config.yaml
train_examples: 195000
cutout: 0.25
norm_position: "pre"
bias: "all"
inner_norm: false
drop_path: 0.1
width: 192
positions: "conv"
pooling: "mean"
precondition_frequency: 25
max_precond_dim: 1024
one_sided: true
batch_size: 64
warmup_steps: 150
Rows from block 2 of a small image classifier, named by matrix and row number. Rows with one number belong to one neuron. Each number is 50 + 15 x the weight over its row's rms, rounded and kept within 0 to 99. All counts start at 0.
After each neuron's rows are labels from the 100 images, of 14976, where the neuron reaches its largest size: "lies over" is the class under the peak. Only what is clearly more common there than usual is listed. The data: rendered made-up planets.
# gate: MLP gate (model.blocks.2.mlp.gate.weight, 768x192), inputs 0-95
# fc1: MLP up (model.blocks.2.mlp.fc1.weight, 768x192), inputs 0-95
# fc2: MLP down (model.blocks.2.mlp.fc2.weight, 192x768, transposed), outputs 0-95

gate.303:45 45 50 33 40 64 33 56 28 55 54 56 45 26 56 33 70 57 54 60 46 47 54 56 47 73 54 23 20 42 34 59 48 49 39 53 71 61 37 45 49 70 51 51 65 60 63 50 70 53 35 43 18 34 68 64 78 38 64 64 62 59 43 52 59 66 61 57 40 12 41 48 46 57 52 43 28 35 39 58 36 32 60 43 60 35 52 66 30 42 43 46 30 56 48 61
fc1.303:79 44 48 28 64 56 60 56 61 53 49 68 60 21 53 46 62 64 54 57 39 69 91 73 38 37 64 25 23 37 66 57 40 42 52 42 36 31 72 71 68 40 49 46 25 32 49 58 77 36 36 33 30 31 58 31 45 41 59 50 57 54 67 37 59 60 60 79 27 43 50 60 64 64 52 52 45 71 63 44 64 34 50 57 67 62 52 38 35 44 47 47 34 38 32 49
fc2.303:55 76 54 22 29 76 56 61 25 41 41 65 47 53 56 63 19 38 36 63 50 21 66 64 44 42 36 53 62 66 68 50 25 80 37 42 66 28 37 59 42 54 39 84 53 26 61 74 49 47 64 47 40 47 33 41 41 70 62 38 57 49 20 66 48 73 55 30 53 43 59 29 69 65 61 74 32 22 62 42 37 60 44 44 32 50 63 59 72 91 48 54 22 58 83 49
lies over: planet

gate.256:56 28 35 49 20 48 38 56 39 75 61 40 72 59 69 27 39 36 30 56 43 34 56 65 21 68 52 50 56 79 50 51 47 40 38 28 40 34 39 31 43 87 57 66 42 53 71 28 45 51 27 85 59 29 27 28 67 44 55 47 63 52 50 37 68 44 66 42 31 49 28 46 59 54 72 50 73 38 58 24 71 59 50 24 35 32 50 59 36 72 44 31 54 73 37 61
fc1.256:30 42 39 38 18 38 48 91 59 57 53 65 47 59 68 34 33 62 78 60 64 18 46 63 74 73 61 78 47 53 70 29 69 44 52 51 60 42 54 61 40 56 53 52 29 62 40 52 60 49 54 42 48 57 27 62 62 51 54 43 59 44 42 63 79 39 42 54 19 58 34 59 58 52 49 43 81 26 51 47 54 54 35 48 36 49 39 61 36 45 62 53 21 84 56 55
fc2.256:46 29 56 60 43 47 46 70 35 72 55 30 73 56 63 53 33 46 65 35 24 45 76 53 73 51 59 45 56 26 80 56 23 70 51 69 66 64 39 70 57 43 41 34 41 59 70 65 51 69 55 69 40 72 65 57 37 65 59 66 69 45 55 61 56 45 31 63 40 52 41 63 61 49 38 37 55 19 48 65 47 60 31 48 35 39 37 35 47 32 62 32 72 38 26 46
lies over: moon

gate.76:52 60 54 61 78 58 47 36 79 36 38 45 54 36 24 51 43 67 62 75 52 52 29 63 34 56 41 45 44 24 35 46 50 53 51 39 65 42 41 50 33 64 56 56 54 33 61 56 69 46 40 71 27 44 54 59 40 34 39 30 64 46 34 35 58 56 60 35 49 46 49 49 57 68 33 37 44 73 34 52 42 60 52 66 72 18 66 66 29 60 60 38 39 57 62 50
fc1.76:39 62 59 47 41 46 48 63 41 50 57 52 27 77 88 35 48 36 26 56 54 58 58 32 55 55 45 60 62 69 52 45 60 45 70 62 18 52 48 61 49 21 45 47 51 53 38 20 48 64 68 34 75 72 38 47 56 62 55 58 19 48 63 73 28 39 50 69 40 83 32 52 54 40 55 48 59 31 62 49 67 37 28 57 29 80 27 49 47 60 49 51 73 42 40 60
fc2.76:60 49 75 71 68 15 67 73 52 47 50 58 66 63 58 69 39 60 49 39 64 49 29 73 46 53 57 57 52 40 58 27 58 46 43 36 43 51 40 29 38 48 52 49 47 72 32 26 44 21 61 75 43 48 42 34 57 49 41 38 77 11 34 46 64 47 49 36 53 45 84 72 18 69 42 23 33 67 35 60 35 40 57 35 82 20 52 47 40 26 59 43 74 55 57 67
lies over: planet

gate.249:96 58 71 44 48 41 30 71 38 61 56 58 50 51 38 09 71 67 75 54 63 37 74 52 62 39 73 37 44 37 38 53 53 24 44 43 45 45 37 55 43 50 60 15 65 53 50 37 51 59 57 22 81 48 40 54 42 55 68 75 39 38 29 57 60 68 38 61 61 68 47 44 45 63 58 62 58 36 65 56 48 44 51 70 69 63 40 50 72 44 44 53 54 27 59 54
fc1.249:33 64 68 48 43 46 41 62 43 30 42 44 59 52 44 37 68 57 49 46 20 42 60 44 53 68 60 26 52 31 44 57 55 60 33 48 63 61 26 37 56 58 42 40 48 12 60 49 54 54 45 46 36 59 70 83 77 64 86 71 69 49 40 78 58 55 63 43 29 44 63 25 51 68 52 34 57 48 55 61 76 46 49 57 61 45 34 47 35 60 43 52 50 49 29 52
fc2.249:36 96 58 48 39 27 59 65 53 67 19 35 46 39 43 36 59 37 55 36 37 33 58 32 43 30 44 35 44 51 60 49 61 46 31 32 47 48 56 56 47 50 54 68 25 47 60 04 74 59 46 51 53 49 18 60 68 48 39 79 54 38 58 99 33 47 59 36 79 61 46 60 41 43 29 55 51 44 51 24 62 36 54 34 22 51 85 47 40 61 55 56 65 54 50 58
lies over: ring

gate.128:11 32 56 52 63 47 44 50 43 63 54 53 75 35 49 31 18 36 40 50 64 39 59 48 41 48 57 47 61 54 34 56 60 64 27 84 67 12 45 31 49 66 52 55 26 40 54 41 56 48 59 33 56 69 24 57 31 87 57 45 39 54 19 38 64 65 29 60 40 58 61 57 30 65 28 46 51 29 56 44 58 02 37 42 44 43 54 67 68 33 58 47 64 50 81 61
fc1.128:82 65 72 51 44 40 43 69 60 37 49 59 45 54 62 38 64 54 55 27 62 46 41 87 27 63 41 52 42 45 47 36 43 48 60 79 37 46 45 34 22 70 47 48 40 48 31 51 56 70 44 31 50 33 64 43 64 56 63 45 58 51 62 33 48 13 30 49 62 49 59 45 63 46 53 65 36 44 58 43 50 76 52 50 67 49 58 31 18 70 39 35 62 55 63 57
fc2.128:46 34 52 61 70 49 31 62 35 49 84 76 45 55 45 28 67 34 30 44 18 72 15 32 42 47 13 46 58 52 26 47 34 56 62 32 43 49 57 40 47 49 56 54 55 74 41 47 75 75 44 54 44 36 52 51 46 20 67 54 57 34 52 71 44 75 29 69 70 53 57 58 50 39 11 66 47 66 60 63 55 30 56 40 36 65 39 53 67 43 31 48 71 43 28 66
lies over: ring

gate.438:25 68 71 68 43 48 42 50 54 51 59 53 43 43 40 39 75 67 38 72 44 55 48 51 29 25 61 52 60 55 41 68 39 62 77 32 66 48 36 54 60 58 56 61 21 82 67 51 62 46 37 82 52 55 40 29 60 58 37 66 44 65 21 69 47 50 29 60 61 63 24 65 36 12 69 52 60 42 61 55 29 61 50 51 57 59 31 56 67 64 47 34 82 62 47 78
fc1.438:20 59 41 33 61 65 57 29 83 42 42 34 68 47 56 79 44 85 51 31 48 39 49 56 68 52 67 73 57 48 70 48 33 37 25 38 01 44 44 20 68 56 55 68 83 42 44 37 27 39 52 45 54 55 76 50 32 48 66 73 65 29 40 60 38 62 77 62 44 54 70 47 54 60 28 50 52 64 30 72 56 36 40 76 24 74 36 56 45 50 39 43 40 59 43 35
fc2.438:21 48 57 39 73 33 56 53 50 25 31 58 33 50 37 61 80 58 47 62 66 63 57 54 35 55 41 38 64 57 29 58 41 30 30 49 64 45 70 50 73 53 50 44 57 53 40 47 39 78 47 63 61 51 12 47 48 62 19 56 58 75 40 31 63 62 61 64 69 59 52 25 46 51 16 31 56 34 47 25 48 33 60 22 62 45 52 46 34 34 52 47 68 23 49 44
lies over: ring; moon

gate.446:55 75 57 44 53 65 53 47 37 31 29 59 40 50 38 44 31 83 47 50 41 54 77 54 60 54 41 42 59 66 33 23 63 48 56 48 49 42 31 51 50 72 62 42 35 75 66 65 42 24 65 49 50 59 66 25 60 57 64 69 63 35 53 41 44 67 73 55 40 53 56 51 59 38 50 58 51 60 58 60 56 27 82 28 39 31 47 48 45 71 35 43 37 45 55 62
fc1.446:68 63 39 44 73 51 39 43 48 41 25 51 66 50 50 62 53 32 66 22 34 53 58 44 38 43 36 66 68 38 32 44 45 79 75 36 71 76 53 43 42 62 47 78 43 57 52 58 57 58 38 71 61 50 57 47 28 67 59 35 33 45 60 56 29 24 38 54 55 31 46 37 59 47 41 48 56 22 66 70 67 44 40 35 65 64 49 42 67 45 80 34 57 33 57 56
fc2.446:69 50 68 48 48 39 72 56 25 25 62 57 56 50 26 54 28 58 30 81 39 68 51 53 52 52 26 47 46 41 33 30 36 32 68 35 74 38 27 65 41 47 48 49 56 55 42 66 30 65 68 46 31 62 68 51 52 29 31 48 41 65 33 46 67 55 67 54 57 43 58 54 48 52 66 56 63 71 26 54 34 34 68 45 18 66 45 41 56 62 18 55 50 27 68 42
lies over: ring

gate.414:70 71 61 63 39 68 53 42 71 38 37 48 41 43 25 68 47 61 60 44 03 34 88 75 47 57 50 34 44 53 40 38 57 45 54 58 41 57 36 79 56 27 42 42 65 60 48 42 67 49 66 50 38 53 46 40 39 53 37 25 34 31 75 51 58 43 87 45 59 37 20 36 59 35 54 36 40 37 43 56 26 53 49 42 29 63 58 36 49 34 44 52 40 35 55 51
fc1.414:37 23 49 57 36 29 72 32 49 42 42 69 49 35 47 74 41 70 46 56 43 31 37 56 34 52 65 38 48 41 63 34 59 62 68 53 57 73 38 32 40 74 59 59 39 61 78 59 34 63 27 66 40 49 39 75 58 76 46 59 59 60 60 66 38 50 54 70 30 80 54 33 71 58 58 55 56 57 72 33 62 28 65 55 65 58 56 61 33 79 42 37 41 84 34 45
fc2.414:51 50 34 76 62 55 38 35 44 47 56 64 34 22 57 59 55 63 62 53 42 36 14 38 55 75 65 68 43 34 63 45 55 39 20 52 64 70 64 40 68 19 29 42 62 76 48 36 51 27 33 33 42 30 40 40 35 48 45 39 27 53 60 55 35 73 51 41 60 57 77 74 36 31 46 37 11 49 23 62 47 24 63 64 38 50 69 58 59 43 34 35 62 62 65 48
lies over: ring

gate.2:51 61 57 46 53 51 47 76 34 49 64 57 26 39 55 36 23 52 46 75 23 37 50 43 55 66 67 31 57 47 33 33 47 58 61 40 47 43 57 47 50 45 63 70 75 11 64 32 29 51 68 65 37 68 54 63 32 57 24 43 31 65 35 35 45 49 44 67 31 34 31 52 51 59 46 56 64 65 67 75 43 53 44 50 66 36 43 42 54 47 52 70 69 50 54 47
fc1.2:66 62 59 43 35 38 70 26 40 72 50 62 49 26 54 79 46 43 44 41 62 50 39 61 49 50 53 64 50 51 65 54 72 49 46 71 70 42 53 57 64 51 40 44 53 42 60 64 77 71 41 31 41 37 48 57 86 67 61 37 56 62 42 82 50 35 47 43 44 55 44 47 49 46 41 60 34 29 41 65 72 45 40 38 30 74 73 50 57 57 55 36 57 38 48 35
fc2.2:53 39 52 40 44 80 59 42 58 26 47 73 54 40 57 57 52 65 47 29 38 45 39 20 72 41 59 40 60 48 49 48 27 49 58 33 72 44 35 48 48 59 41 40 72 49 82 33 18 52 68 16 55 22 62 43 55 49 47 29 30 78 58 62 47 60 64 67 71 34 58 42 62 44 34 24 49 66 45 49 46 56 54 38 22 59 45 54 48 60 20 48 62 56 59 57
lies over: ring

gate.40:72 61 63 55 56 58 61 61 24 49 48 63 65 68 45 61 56 61 23 36 73 78 40 62 46 44 53 57 64 61 45 34 59 25 50 64 31 21 51 55 50 45 42 62 20 56 70 42 39 55 86 48 42 24 73 40 81 35 36 39 68 50 64 25 25 45 66 19 58 27 49 59 45 48 84 38 61 72 42 61 38 28 64 42 33 29 48 43 46 54 59 38 62 59 69 63
fc1.40:59 32 68 64 46 71 42 31 45 39 47 33 46 29 26 48 33 32 25 66 31 48 46 21 38 61 70 40 46 85 39 51 45 60 57 56 53 70 48 69 64 41 11 57 56 23 27 47 23 74 26 60 49 46 77 87 54 23 62 39 65 37 56 33 32 30 48 51 40 61 70 26 60 45 45 54 51 41 13 36 65 78 52 33 38 37 44 57 38 47 46 41 52 54 46 37
fc2.40:50 43 43 48 39 53 70 63 45 46 22 60 51 53 75 56 44 59 43 61 54 75 36 29 72 66 69 32 39 54 51 81 65 30 61 49 21 28 55 59 75 68 41 65 71 60 49 89 81 53 78 54 73 43 47 35 31 72 40 65 60 43 76 65 59 37 31 54 51 66 60 35 56 38 67 35 55 48 65 60 49 69 47 25 38 59 57 70 51 52 46 59 33 46 62 50
lies over: planet

gate.198:44 79 51 45 18 48 61 42 41 50 45 53 09 41 04 42 20 56 40 40 38 30 41 42 48 54 57 67 59 60 46 50 64 36 28 40 33 64 64 43 34 41 60 54 36 40 47 71 33 54 31 55 37 62 62 63 46 32 47 53 51 64 43 54 55 73 40 51 68 43 72 57 44 52 42 85 42 55 42 38 37 58 42 27 77 51 92 59 47 52 58 27 46 29 64 65
fc1.198:29 35 73 73 71 66 48 66 68 42 61 14 21 44 31 28 42 54 60 31 64 44 61 75 40 31 33 53 71 72 48 21 40 69 70 55 41 23 60 19 53 38 69 35 61 64 55 64 37 45 30 55 25 67 57 42 46 59 65 18 49 13 46 65 47 51 55 69 64 65 54 69 23 57 62 59 38 45 52 39 29 54 52 51 66 41 30 43 72 68 66 49 55 50 40 46
fc2.198:58 33 43 45 51 12 46 45 51 60 29 75 48 69 54 36 37 61 49 46 30 65 46 58 91 61 53 62 64 37 60 51 57 82 57 60 38 26 55 38 60 58 53 63 52 32 74 43 59 37 48 59 23 30 63 53 50 76 40 38 50 64 67 50 62 79 68 52 53 77 47 54 40 50 05 57 37 26 45 70 33 43 40 51 55 27 39 48 51 54 14 42 70 41 45 30
lies over: planet

gate.386:67 63 70 58 25 46 53 59 68 65 62 55 59 67 30 48 74 46 34 56 61 55 46 53 43 21 74 22 49 64 67 31 54 68 25 57 54 40 56 28 44 65 65 34 65 40 45 63 59 49 58 62 81 40 35 51 53 50 74 33 50 87 11 57 62 52 79 48 38 61 56 48 50 64 65 88 47 49 64 51 43 40 29 46 41 47 62 26 41 46 51 64 61 25 42 64
fc1.386:68 25 40 64 74 58 62 36 46 46 50 76 29 33 42 68 34 63 50 52 73 61 55 36 51 64 52 51 51 38 69 74 74 48 75 33 71 61 67 44 69 37 29 76 26 64 64 36 64 56 52 71 63 24 45 54 32 52 57 50 37 53 44 49 53 33 62 38 64 39 54 52 56 52 38 29 43 65 27 60 22 61 58 47 59 51 34 47 35 40 54 52 54 52 25 50
fc2.386:36 47 32 20 48 48 31 28 65 45 35 55 42 64 75 37 50 39 67 47 25 14 38 53 61 44 70 59 41 47 56 59 67 42 22 44 29 34 47 77 40 05 55 55 62 43 62 45 45 52 63 81 40 62 56 53 67 57 16 60 61 66 41 51 40 64 54 30 37 35 52 66 18 67 25 66 49 55 20 53 37 43 68 58 31 59 38 67 46 41 59 64 69 85 62 61
lies over: moon

gate.245:40 68 40 48 50 58 46 49 48 59 51 45 48 35 41 34 60 59 43 45 35 79 40 26 33 37 64 80 43 87 56 42 22 67 47 49 29 73 35 33 36 48 66 21 67 66 64 32 61 60 39 46 75 68 21 37 56 56 33 47 59 53 44 08 62 52 32 77 60 69 71 56 37 44 42 42 73 49 41 68 54 64 43 56 61 68 49 26 63 47 46 38 62 66 68 57
fc1.245:51 79 32 54 48 43 17 39 66 70 51 52 71 25 51 61 59 81 41 59 69 34 17 35 50 24 26 47 60 60 55 61 21 52 39 43 56 41 25 60 40 64 80 65 45 68 40 60 63 60 44 43 41 62 41 44 52 46 37 44 31 35 45 36 65 30 27 40 76 48 54 36 52 63 44 54 41 46 57 61 52 41 49 68 51 60 49 24 58 66 58 46 66 21 64 52
fc2.245:42 33 38 51 39 53 41 24 63 77 53 27 69 58 41 40 54 45 45 48 83 48 61 60 40 23 63 35 50 46 56 52 46 61 51 48 35 48 59 67 22 31 50 15 27 80 39 50 19 48 33 58 34 82 76 57 59 33 38 55 49 73 48 28 17 31 74 54 46 47 43 37 58 41 29 53 39 41 45 52 42 64 35 80 48 58 43 48 38 58 53 31 40 64 54 29
lies over: ring

gate.590:47 58 25 41 55 51 73 69 98 32 40 42 51 63 52 11 52 40 43 57 52 52 66 61 39 22 41 42 41 47 27 58 35 69 69 52 35 70 37 45 73 33 51 68 65 20 60 37 58 49 79 40 50 55 33 44 29 22 41 53 55 50 54 65 41 64 40 61 42 45 27 61 52 55 26 44 64 35 30 70 64 38 51 34 69 54 48 62 75 66 56 65 60 24 76 51
fc1.590:69 27 43 69 47 35 62 69 26 55 47 66 46 76 76 49 49 39 25 47 67 87 50 60 61 49 58 41 63 58 51 77 60 49 66 45 22 42 20 45 32 55 31 42 57 53 59 34 62 44 49 60 82 53 32 43 36 50 54 54 22 39 57 62 29 63 32 69 33 65 53 59 49 44 38 64 44 65 30 30 43 70 49 37 62 52 48 78 47 47 33 77 57 44 54 75
fc2.590:61 58 72 68 24 69 56 70 43 49 59 53 47 56 68 40 31 67 43 72 44 63 56 70 29 74 44 52 57 34 31 31 55 22 67 56 27 61 41 37 45 51 46 39 60 45 25 39 31 33 63 41 39 42 54 62 56 76 53 61 55 42 48 52 47 72 55 56 28 25 45 66 53 76 82 67 69 52 37 70 67 38 58 54 46 55 85 32 73 43 43 49 52 26 41 50
lies over: ring

gate.412:44 66 72 64 65 49 32 68 78 46 37 46 65 38 38 37 25 69 50 29 52 49 65 50 54 44 57 15 53 49 43 39 57 49 39 39 51 31 23 44 45 51 28 31 54 34 61 56 60 56 60 64 31 58 59 28 43 39 52 75 51 46 47 60 45 69 99 46 71 44 25 62 61 37 70 64 74 50 57 85 63 39 62 31 42 25 30 68 50 65 68 70 63 64 74 52
fc1.412:33 36 64 79 69 45 36 47 64 61 30 49 52 61 46 23 62 58 39 73 37 60 55 61 48 49 63 28 55 53 70 50 62 54 38 16 55 45 41 30 48 24 50 33 26 49 24 45 35 68 74 67 46 35 36 37 67 69 36 70 57 35 39 66 46 53 78 54 27 38 28 42 35 35 45 29 60 74 63 32 50 34 36 64 72 18 70 49 63 52 67 58 43 35 50 35
fc2.412:58 64 38 56 64 46 53 56 61 69 14 39 30 55 67 35 58 34 70 26 37 68 65 44 33 35 39 36 86 53 19 71 68 44 37 52 31 40 72 72 46 69 60 55 47 50 43 42 59 24 56 47 52 62 23 54 58 67 42 53 68 65 70 68 46 48 73 28 85 53 49 26 46 76 60 68 45 46 61 46 62 43 45 62 43 42 75 69 59 72 54 55 56 50 40 37
lies over: ring

gate.731:40 40 66 31 33 49 69 89 70 79 29 55 49 55 34 68 59 29 43 70 48 53 53 39 56 13 69 15 46 33 69 63 40 40 48 45 45 52 58 60 45 47 66 24 66 55 37 46 74 39 29 32 59 29 33 49 42 27 74 48 56 82 50 41 56 83 70 54 74 50 63 66 37 71 68 25 43 41 47 41 84 71 79 31 31 42 46 33 69 50 60 27 75 21 33 50
fc1.731:31 32 76 55 28 44 58 43 70 67 56 33 52 33 30 30 36 48 53 46 62 28 52 55 57 56 61 87 29 41 26 57 30 24 30 45 58 72 45 66 67 23 50 63 46 67 34 26 41 72 42 59 18 35 59 56 39 30 48 46 48 85 31 62 40 45 50 70 62 43 67 62 64 49 48 40 56 40 40 52 57 37 55 44 58 48 33 76 57 66 51 59 58 52 23 33
fc2.731:43 87 67 32 29 46 54 72 48 64 44 28 65 54 42 71 61 18 94 49 22 33 30 35 55 47 63 42 66 50 61 62 75 51 70 64 66 52 64 62 70 74 68 64 60 48 72 75 66 48 42 39 28 62 45 56 31 62 48 39 46 43 58 37 55 68 52 44 41 43 59 75 47 43 78 62 73 50 57 54 35 61 31 48 50 58 51 48 48 65 40 31 46 55 49 70
lies over: ring

gate.123:56 81 42 62 38 55 37 63 58 69 58 38 32 54 26 53 66 70 33 38 25 47 26 26 41 49 53 31 38 61 31 42 40 17 44 34 35 44 45 70 58 39 59 36 44 40 58 39 67 49 66 28 43 70 60 69 42 47 55 45 68 62 52 21 50 28 49 37 70 60 56 34 50 46 39 64 56 55 52 39 38 52 39 47 56 53 87 74 65 52 83 68 50 30 46 30
fc1.123:25 36 55 56 61 79 51 41 68 47 40 40 52 62 36 45 32 42 55 64 62 31 53 46 61 45 43 56 67 57 33 47 25 41 73 34 39 57 89 53 53 72 61 39 97 53 50 44 69 58 18 49 45 40 23 14 19 51 74 45 51 18 56 59 73 58 58 45 52 29 42 60 38 39 24 45 49 41 19 76 57 71 49 34 68 47 53 35 64 42 60 51 54 37 59 61
fc2.123:70 60 26 37 79 31 26 34 56 60 50 46 46 52 59 53 72 56 48 50 59 47 43 42 48 60 50 65 42 42 54 76 45 57 57 60 25 51 54 38 50 40 22 54 49 44 41 62 28 65 31 47 37 52 42 46 61 66 70 46 45 51 86 19 53 29 48 66 55 48 53 43 15 29 37 39 69 51 47 28 36 51 55 52 71 45 37 65 46 79 61 53 37 66 12 55
lies over: planet

gate.323:43 68 12 48 46 47 36 31 45 71 61 65 60 07 49 61 43 59 53 53 47 83 50 34 54 40 45 25 49 74 31 54 35 60 21 48 33 49 36 48 74 27 62 26 54 41 38 59 56 60 55 38 26 54 45 41 53 24 59 64 39 40 39 62 47 32 60 53 47 40 52 56 44 29 64 53 47 68 57 46 56 49 29 81 66 64 68 27 75 71 39 49 63 48 64 68
fc1.323:43 78 19 27 60 52 61 77 46 35 68 15 79 35 44 67 35 68 35 59 66 57 78 63 38 49 43 24 41 50 58 34 58 42 39 28 39 53 43 19 51 33 45 76 44 75 75 39 37 61 79 47 52 48 44 37 59 40 41 41 20 30 11 79 52 61 55 56 59 40 39 91 73 50 55 66 61 39 58 51 34 37 56 54 67 31 57 52 62 53 72 52 35 50 59 57
fc2.323:30 59 65 57 65 68 31 46 36 58 51 37 37 39 65 41 50 30 63 31 61 28 62 16 50 70 55 53 65 37 59 38 64 50 47 44 34 56 53 67 45 46 64 48 30 42 45 83 66 35 54 80 24 48 30 71 26 45 47 50 63 36 44 60 57 67 74 43 20 66 80 32 63 66 14 52 56 42 40 33 21 84 35 27 48 39 23 41 76 63 35 45 68 54 46 28
lies over: ring

gate.542:53 71 42 55 47 51 52 34 37 37 50 52 36 27 52 65 79 34 60 43 70 48 70 57 73 53 27 62 61 29 47 44 33 59 35 56 53 57 14 51 84 76 53 59 55 56 67 71 53 41 24 37 64 64 46 37 62 55 66 34 53 58 61 32 51 31 58 50 36 42 48 74 49 54 56 51 59 53 33 70 38 43 68 46 60 64 61 39 42 40 42 47 47 28 24 57
fc1.542:59 29 30 35 62 48 48 54 50 56 51 53 37 44 48 65 13 64 39 40 26 47 61 49 36 39 49 45 39 50 48 34 80 54 64 68 28 47 85 54 58 49 42 57 47 79 50 47 50 47 63 71 61 34 53 59 54 52 58 57 63 51 61 70 68 39 55 75 44 45 24 42 52 45 31 63 71 62 42 36 66 53 21 81 28 39 34 51 40 31 32 62 72 47 74 24
fc2.542:39 59 64 42 44 48 27 39 46 39 64 61 73 62 39 69 56 27 44 30 41 31 39 30 56 57 67 76 29 61 56 70 52 69 16 55 64 69 49 63 30 17 88 37 56 67 33 42 59 47 40 34 56 50 67 31 31 59 65 49 63 50 40 21 35 36 64 26 41 38 72 37 51 63 56 43 37 20 57 42 34 39 74 54 49 53 68 40 58 29 22 55 58 69 59 49
lies over: planet

gate.91:24 57 61 28 70 50 66 42 21 48 46 49 40 17 69 66 77 61 54 70 40 67 66 56 56 41 69 32 61 39 41 42 60 68 70 60 55 37 33 58 64 42 86 39 57 52 40 72 44 44 54 51 50 54 46 21 53 67 16 37 65 22 41 27 61 48 49 60 45 84 45 51 55 42 63 39 68 48 46 31 61 40 52 63 61 48 33 29 73 70 65 64 69 55 43 67
fc1.91:32 63 40 58 40 52 42 49 61 55 72 27 43 36 41 69 27 77 73 25 43 37 43 66 63 73 38 56 42 60 51 49 30 62 67 34 31 48 37 45 69 23 32 86 38 47 73 13 50 45 65 43 43 74 67 50 23 24 56 45 40 46 60 45 67 53 28 62 31 28 78 33 54 81 50 43 49 40 43 69 29 42 42 46 53 59 37 67 42 71 60 52 47 57 33 69
fc2.91:22 32 53 39 24 60 66 64 52 64 44 70 44 22 66 79 66 49 62 54 48 45 59 28 80 52 53 54 57 58 60 55 68 61 36 31 52 74 44 89 40 42 69 43 77 65 65 41 51 47 46 30 32 54 51 73 29 53 54 67 54 43 43 33 51 45 31 34 68 69 62 46 24 60 10 50 74 49 61 38 42 51 39 54 79 73 70 67 54 56 57 47 65 83 62 43
lies over: ring

gate.118:36 29 23 62 64 51 32 56 72 36 72 44 40 60 52 31 66 50 28 32 44 69 30 46 38 72 38 56 54 67 54 48 48 70 28 27 52 45 29 02 51 56 64 44 39 57 55 55 48 47 35 57 68 59 47 28 59 32 48 62 55 49 30 25 61 53 57 54 69 46 61 88 31 42 52 69 56 49 33 55 53 25 46 66 49 46 54 69 57 62 72 53 53 39 43 34
fc1.118:82 20 66 72 40 40 70 51 24 58 33 54 71 30 44 58 54 37 57 68 71 60 53 50 52 58 75 45 37 18 52 51 58 54 77 47 51 35 96 87 58 57 49 32 62 65 28 51 45 42 48 54 38 57 33 62 31 65 49 47 54 41 46 53 30 64 63 55 25 23 53 29 84 28 45 40 50 45 75 44 59 66 58 29 50 12 45 43 45 26 33 44 44 75 42 73
fc2.118:78 53 59 28 30 49 57 30 61 43 51 55 37 72 34 54 51 51 18 29 39 49 38 54 57 37 51 90 43 85 43 70 41 45 42 62 47 78 24 55 42 34 30 70 56 33 35 42 22 59 30 60 26 38 72 66 54 77 51 84 30 45 56 36 75 29 82 52 59 33 25 40 19 64 50 62 50 54 61 53 50 33 49 53 49 43 49 32 53 68 61 53 35 47 47 58
lies over: planet; ring

gate.698:31 37 54 39 59 56 76 49 47 29 15 43 51 39 40 64 30 67 49 47 25 50 55 50 31 27 65 46 69 36 48 37 35 43 69 48 25 68 30 41 56 54 17 48 37 43 56 30 47 39 27 49 72 44 53 33 49 39 47 36 48 52 51 66 60 51 61 53 28 64 69 24 64 45 76 41 10 18 21 68 90 52 68 36 46 36 52 51 51 59 64 67 72 63 32 51
fc1.698:66 28 47 38 74 48 48 57 43 54 36 55 40 50 65 61 61 56 35 53 60 73 60 41 62 38 43 29 49 47 61 52 51 59 63 52 62 31 43 54 60 42 73 29 35 37 17 82 53 43 58 39 77 28 28 36 51 86 47 47 36 45 54 79 26 71 42 40 40 63 42 61 51 50 58 28 36 60 38 25 43 45 37 75 22 58 53 39 22 51 62 56 49 71 42 51
fc2.698:41 64 58 49 45 39 59 47 43 55 37 60 83 49 45 49 44 46 67 50 61 57 58 75 75 37 35 51 66 42 46 54 77 46 63 51 39 50 60 49 48 73 27 56 30 39 30 37 28 75 31 61 18 37 41 38 28 52 20 15 09 52 33 74 28 42 55 61 53 79 36 50 36 66 58 75 67 38 61 54 64 49 81 65 62 46 22 37 31 49 51 69 49 46 50 53
lies over: planet; ring